{"targets": ["symbol rate"], "embedding_dim": 128, "mlp_ratio": 4, "wave_strides": [5, 2, 2, 2, 2, 2], "width": 192, "am_softmax_margin": 0.1, "residual_init": "zero_last", "optimizer": "adamw", "beta1": 0.9, "max_grad_norm": 5.0, "max_steps": 34500, "lr_schedule": "cosine", "final_lr_fraction": 0.1, "warmup_steps": 6900}
Rows from block 10, named by matrix and row number. Rows with one number belong to one neuron. Each number is 500 + 25 x the weight over its row's rms, rounded and kept within 0 to 999. All counts start at 0. Numbers have three digits each. After the name is the row's rms in percent of the matrix's.
# fc1: MLP up (model.blocks.10.mlp.fc1.weight, 768x192), inputs 0-95
# fc2: MLP down (model.blocks.10.mlp.fc2.weight, 192x768, transposed), outputs 0-95
fc1.500 112:505522503504508499466547478572504513514509484540476492534480487502508470496545450511483473505510476462468501509540493496510469492511474559461497478492493531533494490536510475550483553515454490549514507527525514535495488496481539505502540513526485478503475465543522507533475509508509507536
fc1.501 116:510506483507486458476502497507522522521476475517505474543538491538505498519478467515466515495494492511510480501503563496520502525516491519450482465520500536511512468510481523538449512524471491539488555515502441531542489519462507498494538533531539550522521487485511469553510551509483505478
fc1.502 104:492541481497516463530521478532549509515519473503520489494514497522505484503474501516487459501556508514508484530496507539517524484518518483498473455508464487517519496480546528541420474486472482485525514518475490513507522531514499513530522494465495513520542491540463500548531505504529454490
fc1.503 106:529535501553518491469490506524448528580517474546516517501480521524482470501541505505492497521517499539493524532528507514523528551486499507518481513509553516506490505516494494476417547520495499516512483547490489499500473508517484517513506543533519496507514522496474431495523528507499485502
fc1.504 089:528500475509532545486503504524500495515516504522489490526520481507481521492527508511495528511464483541481528503498485482507479540517490514529485497480520504510479478495509526514451506538505524474527527535466478490497468488489508527472504500533540477505527482505494459486478490569495465527
fc1.505 111:492520531515509530475563539482480504481508450521482508494496450497520517538482484484526552522492524496491506509515502453500481469496469453504522519512484493556494492521496524508520514482421517513563518499486553490547478498498472483482501515508534539498523484471501515534481520507491492506
fc1.506 095:492467506529493470528498488492532488508503550529502518488528549490473503539479508488482498488525526511470530498494511524508509507530541494515456469516483488468489492462558536484465496524504497495496477479490465472555493524494506527524489464507463478535483495502497494498486530510451451462
fc1.507 089:498518531540467527460528514510489533531538481519500530486542442511496491537532474499502500491535497506501486481507508483555486488517475501479505510457486510563489464525514551540444526502449543476494508512464511529566490515526530526529514506512525486510479463509462472496494514518484478518
fc1.508 104:501535522535481516486543492515454505481494470498486509489472503516489514526546487508481498535503518485489483549497524468527500514507457480473523502538502490562474517544515481556489525508456517487537530536467530515523456510499535496499488522518537474485535504507538488523468509521534469492
fc1.509 121:520488517536500478493500527474546470513486480532488544498517535508473511545506498503487488520558527511488523496491503514513451504499482490515489516469536499515487461473519512494468474529492524478470528507478507514539459471502465503480518489450498507509481505454543495484438533490507480484
fc1.510 102:486500513499465503522480489503513487586524490518462498478489520478497507565504477484493491478503504493506474475482471480490519517497527529495498475476476507497484496477555509454490468512481495484489483512480523506560513528482453504486511476473474493519532516509562508486507477479523469480
fc1.511 087:528541499487548498477485460517489513481492512505468554516534478533463479511494498505510515514513460498470521519470535495535519496527506519499475475527471506538507452516528515530507501514512510482540498505470476562490488487526530564523542437526494514530521504516477468496487523545471474521
fc1.512 100:554517503499508482517524515524507476523462520567514482508503473486482458478518490506507449493513483476490493526497492519481485479506514551491487517514515537505496487519545494501483516462491537510480534550497502456494498536523485503486535478485514510537486464492501487516516493520486452507
fc1.513 108:502508518510483495460544567542516503493492483528438476512536448504514481503527488516492481490486508500499513510518473456518492475502494493510553546538479514525537489517510520502511466498448513454478522495473521504519500487507471496488493538485525503508491454459477492539501496485545481510
fc1.514 103:523505511542505561523530417534518498477545474478525484498514537506526523501462494500512467500492504483484571463504509464500499470499498492473495510445494493491508519471489505484489520513473518519478502487504522542531475490526518528511497454494449506504460493540497515467497443495502500493
fc1.515 090:519510513494462497467542502479471455499501495484492481517509485526522508499526484477486492451469523470513499471503488485521507513504442463449492501512508507533484506527492503528517506521498515452518526537443521515526502496533526513463502558469516486493515514508527491523457519509478501489
fc1.516 117:499541498535485474514496504488457497519502478506493484480476525551487446519501491540474519469515458499502502498531521499509471517511523571474521518500518512520525465521476504506458542586466465552512463540504510539536511484500514529490503553526472509514484519521530490531512471502479515563
fc1.517 094:488508508583516533503563506496484529491481459492505498483485527523476460529512529499451470524530523538511507501468491490500529508475498477488473517481477503513472518517487503511425477468453497547466514494494529509505509537525483513466451564526500503532474474471542507512526503524536456484
fc1.518 098:548526514535544495505483515513517527548495474563493460509474479530508485492523502551491468499464481560511530518547521522507526518527494500531493502474485492488524490505507471512452495520504522550537536544474445530477501536462492511502511475530533526535547523466484420528471486525488483501
fc1.519 099:494535487478530500512511518538492481559481478560504479516473456493518463494518449498521527516508477479484503542509500502537503513501497527509519495524518549506495502504546489512477497496482541517501542553483485528489510464550504525504557490496516512564523476449491521558485492522500441521
fc1.520 120:491483513497528462447498496541518565484451495490488477513520487532486482487526509507493463487530501504498484513473517451510489489559449490497505519532501529505500449506508530511503490529498501537541526504493515539507476486484494487510486523525509465546467496528482474506483532504492488498
fc1.521 112:517493477476487483475540522510479546553465439505518495534484504507511512476475486500489520482527519512507471520500523498469508529531501496537515548520514475500528519480535510499435452511490473523557493488508467529493518527496493506535540540509493535509508533465512510492518522512494464504
fc1.522 136:528559471502529496468489475507470516504466507502500504477512483480466535521462494486498491514512466543524460495472510514534533545516501558504495511541491517497512450513530491483497476472527486505509483497487501522507510533468474546561490484531494554517477474513524485485499521493496479540
fc1.523 082:549459483507513507521487511512536524540501468537493480516487451512511478493506526543507525508522492525502478532504547489507510560508489535504508510504531513525493503487545501510462493463497516527496516552447498540520521487523449511507556504490506482527527512484471463540512502532462475564
fc1.524 084:534549503507498501492541484518453490538518495529467493517498486505497500495496498496471536458513531482482483506491519525492514492505448524473506514496502550550491505503535537512470483494461503528525517576474545501547493524532492510504503509466471505472498529512495461499522477501530430541
fc1.525 110:481498455501498503475503508463497563545513503505487469504500465505466490558497467486497501501495484534496486460497509512518429518505472488480506492482494471495458479526478525503490528525493508561479471492516463512528452478449467521507538479459525489491532494484562482494437470490512550511
fc1.526 094:538497522532499516509524501522509525527477475551490517529496489532505485493491503518525528526493496487464511517497521468506513503505504541496547515518524517511513500474543504499490467527508567511520508567461506504515513510513507510494540491471479501506520527496500473511477463536477450542
fc1.527 098:494500505479511490481518499469475520531498469512508513534509470523473471500512488492529513543512501495498502499499513474502537554539497537526523469507512491524472486508539488553468500492499529484537499540474510522480471498496496490530578528511489518525491507518506482509482519564517465534
fc1.528 104:525513502493493571474517512485499549516524506550472494519498470515487504507487487516517566524529506537505505544479502462473518522509528503508525501504510539510493499508537508490439478473499513558534485515477523484532487533519505497523526497497500518463511494520496467473492511513487462499
fc1.529 095:534549525542499527455530493526476532466493446497482505518467517541495526536525494549458537532524490516495524482531524480538512520483473536505500515527508459539495500525501556534471492486462542492503488495471537509497500549507451516510510530529489480498511535459496491535504499525494463540
fc1.530 085:512510451517501481473525476507478512528471506516461503513498483524477457531529478552464502501539493541483485515505528486542474522554498526468504500468509469541476505518522531538451512497500545486531504526451511519505473509505509536526527517529500513517526483526484464480489541521474446514
fc1.531 084:503546531565519553498547507539496533513500458505483501495530480503474488523510503496505466476502492489460507483495511486487499522531493532504509507510508478561510441505514514536497512494465478506494508530479487540528534530511463505524507511455523506478500482501506488526501532539496456509
fc2.500 101:464508491502547489479499496547485523464556501537497475509521495462538506500492494516520483497512488531489433512483505484534504538528514496514484509463483482523483490490466538528513477491516508508499484504646480543540527539493490502502515489557486493537465504507492475513521495557523443504
fc2.501 091:462490474489518519520487492512496487536513559483464502445495516514500521482512509468513523532497541535476480448497466455480492463521509459530491494440490529524459500463526481517510495461514529514536512466472486556498522507502483507547505485523516504470450497521505489498460495464491521473
fc2.502 106:511477549502526543505490490486493480520494497473510490524498515491511459532479533555499506524510502487505534531507492520497503502518538512495502521538505531540512521485474501561507535501462499519486502475650513525528493525518501511480484522501510513490531502509499467510542491516500445500
fc2.503 091:498511518546515494514539509522514500511528459475517506510523466506487468505526522481497473467506487500527522477515479528466461514520518488492506511539476528495562512494524501484505514530531469461526474484463477485497546509511534526531441481479459479507497495461495512497466515492488522485
fc2.504 092:462516506453492541501485500508464512515534495471437492484515471509520548477533469477502506458505517506456480489463518432502529482513492478506526466467479488449465461477479475511516485485535517487502457505465512524454461474476496507521495510517469512500508553524515442484450498518489481510
fc2.505 087:482516497525513527532546481462529490520489534504462528512462469503502504504490498440485514522522525509537501506516474540506547477494542499528555486538525522490504519505539532490476483537436527537504517529476541494501537526489489467500544431470500481483490483507487515504491490495543527484
fc2.506 091:520507532508489534524540504477498508519425506484458478539514485506474458486518492532475504502532506515479491493498526503490469492524491505512506465539530494483541514466518487507459550538494502433503514485448490469475523519483492498483518462468511448472491521481499531497522528469460529481
fc2.507 091:500544495456488518467480478518489502477536514525506546454536480537509544535492461460484500498466453546470441487507513495482518490500490483485537521469470462475503497536542476488500508513503523496518529514438567543469513477491485512537488481488516495531497498534478506513491508470536514545
fc2.508 086:522528471489498537496553475480513503525501509475514498491478481495477518465458497478461489501489529486490509511481498490495477460473491564499549500478491526501512483490524486512459506513437548501489504500470525485471514468469497513496557416497524507499503488514473482563487475482504506486
fc2.509 089:487558510510512504463497487491504512504489495487545495478515486505497479492496492527460519508522494506464499510520507517497478493502547502516534492479490540525477486519533472464512538476477501508501490480423567535463516479520472501502506429535493511498521479540481522543497537488481536494
fc2.510 113:516530507504513468489472482494516491507525509502502543512489517469500524498514495503503531546523490506473504552548515484486535474459488461482527476469484462504504504532519504496480536470475538546488520492498519521503489501449473512494504459525516498511501478499498505460490546445582506494
fc2.511 083:525497495461472539502508506476456505537458463479484506450490484500537532445510480466439485488465531483489511485479466497512482478523483470488525480504484486464505478480526465547455495527533511453481482498419506455487468511504517520507521511470508466483488533500553437494479464450465512499
fc2.512 104:467484512496518497507524494528508534455512492548511484516492514505530471540521518544500483512509484520505501495491489517512467504537533466492485496492456515544488483516520532537535515539524487517515468455527466536555506511533516491524444512499478475499529477492462522504536498559529486499
fc2.513 101:498513446506521463501473504482530468498506482548559495517463530500514479480481486486515485532505515491539491514526489508504494466491503500498523546514495514496514491528558526502522472497430536456526532515477501452500483483508500501482502475488520516463490498495533511472493516467492513492
fc2.514 106:538503494515529471526500480485514502533532514487507531521480492495492523503472473502487480532489515466527498512543537529515521490466536528492579494530483513515486494512542513527457486548465529497493502543475526516508498528454515529520520448511484493489524505469558490471520513484542548505
fc2.515 089:544496532483544488504528505485502507487481488479451517476499532516510453523461495522527454507530493466490540444466522534536478481528499486456540542440463515522475498528469521559515464475497491519484530494530499503502466437510512503488499455499536543491484508486479500535517458489492469502
fc2.516 121:506496521488511499544497533490477510498476508525466489536517500497482492498482507536499499493548510484503504500490493502518491508498481523496494486497487488510514486486456507534503503508500449468452487472702516485517485492532504516499489503485494468497502490509509505498512469527470444508
fc2.517 105:530542505474501497550530490530465532512504487498533509501543459499453534457477507538488498435473471496508469525440493524535479521521497541492542520504487509503520480460486491530485485499535539504492456485509541504466527497493491514482520469466453474521508525523519509511500509493490474558
fc2.518 096:500540490543485475518510488469488520515531549488489479538519476510496473480520478510497505502552549501478532521502505501528458502472481512518507466489533522498488509470525498477482480475502505471504490478539514513452464526506487473499538454491495483493474465506529500466506548461522506502
fc2.519 099:465464508473538516483518531529529489484472542543476467498459521499510460502491496507503487525499509485473475476502527495507494479519537479465502501491463507536495470515481529522567505536518529498510497486548449537528483484561525475507486522529499537474509507469484519530496485547524476488
fc2.520 115:476523498505500457532500510497529530518505528481497515566512479506503479476528488541488518491495541529505523519508506510539509502578514514523502502494524483491465492453519475466455536506501489482486510509444516504461517508529477460463533498500518511521499488527524479478498512466541524485
fc2.521 103:482494542550496516508489479436512492540493516504521489546481497518514478524518538523467520535551503479498514518489484506527469476549519477492456489529472567508514492510543505505489571527434468486499474496445504483510487537494492505498470533480501533508517437531480510521538549505511525488
fc2.522 109:511468488544502459511510458519511482498522495518482493498485505497496541502494510504459474509463509470516483550515485476505511494468473490528518503539505480472523534496559494443485467526495526519470503544485479489522511555485530479491475512506484473458457517463536494452492525444499558478
fc2.523 085:546523511466489515512544479544483526481488495494474519491539482561530512531488484509492473465504503506490460428477498508506524527509512507495525531531505478520495485512477503522513476510536510485477473470463476501488493452459518546520479509484462486533502556474490497529469515496537468547
fc2.524 086:467448498486525499497515526492516494515492486463499535544489528509482477522466507485529459523504510467473537497496473550470453487509512441455525509471450503568497461486496455518510483519485539478495499496499483492504498502474544533505495517507519516462488504469467491545481502463489476496
fc2.525 171:487498525503498502499496508495501508496496487496506506515494506496500501515497513525488499501503487504499504495505497497503503498486485498505503489511505503493503503505454502495502529515497479501506504492816501499513503506507501498492490495498503496501501487499496513492512491500509477498
fc2.526 083:518444497491519490503484542514544507485496528513509517482463547497494514502489525505500470548487470499485478501511499507489517474496542501453505489484473520536486474526468506534543479519466485506514510484567474515525483493508526538523463507527522484456513509455483534526505494501529455478
fc2.527 090:535490494466492517496487525518516499466521510510470499462511514542523488502472491519542472491492511497478527466486471494511520497519531473478496538511457529550507523520449470512529450483526525527495513444468474515509488504505541502517507526531487525478505544479473504559490495542524453516
fc2.528 088:503484508489497495539522501492512528504488540510485533480486511522508489534502531507518485498486490518492466530477496509515526505478537504496514521489480496511535468514460522496548530534516460453495464449523488513566478472478505547523479511472473492471557477460459491558546510522534506506
fc2.529 078:546488490504521497499492492496516514484488477529519491495507520515487484512450504557496496480528494498537493516479512535517494506511522538491530522484515513515530491507480498524523471481476512489473513492593539500515522506543500491522509527546499457505533491525507524508549496521478457525
fc2.530 078:490532498494516524514523471466481509455494473502468511484516453514512517517505483465491518457474514524524483460488514476467533498488501496552536493506522505470530506491531484485499509540528454468491470481425529523519485510521474510546520504418467464512511539537537508469498499514532530513
fc2.531 086:498484498502507488493501499512536441502489466453477542482459488496460528522533497437510502522470501511484530479556529525470519472478494447486529478492502478484483497495511495467460477482489485465523546504418484512475506501490492502506512498464565514484463470491468487466467507473496515478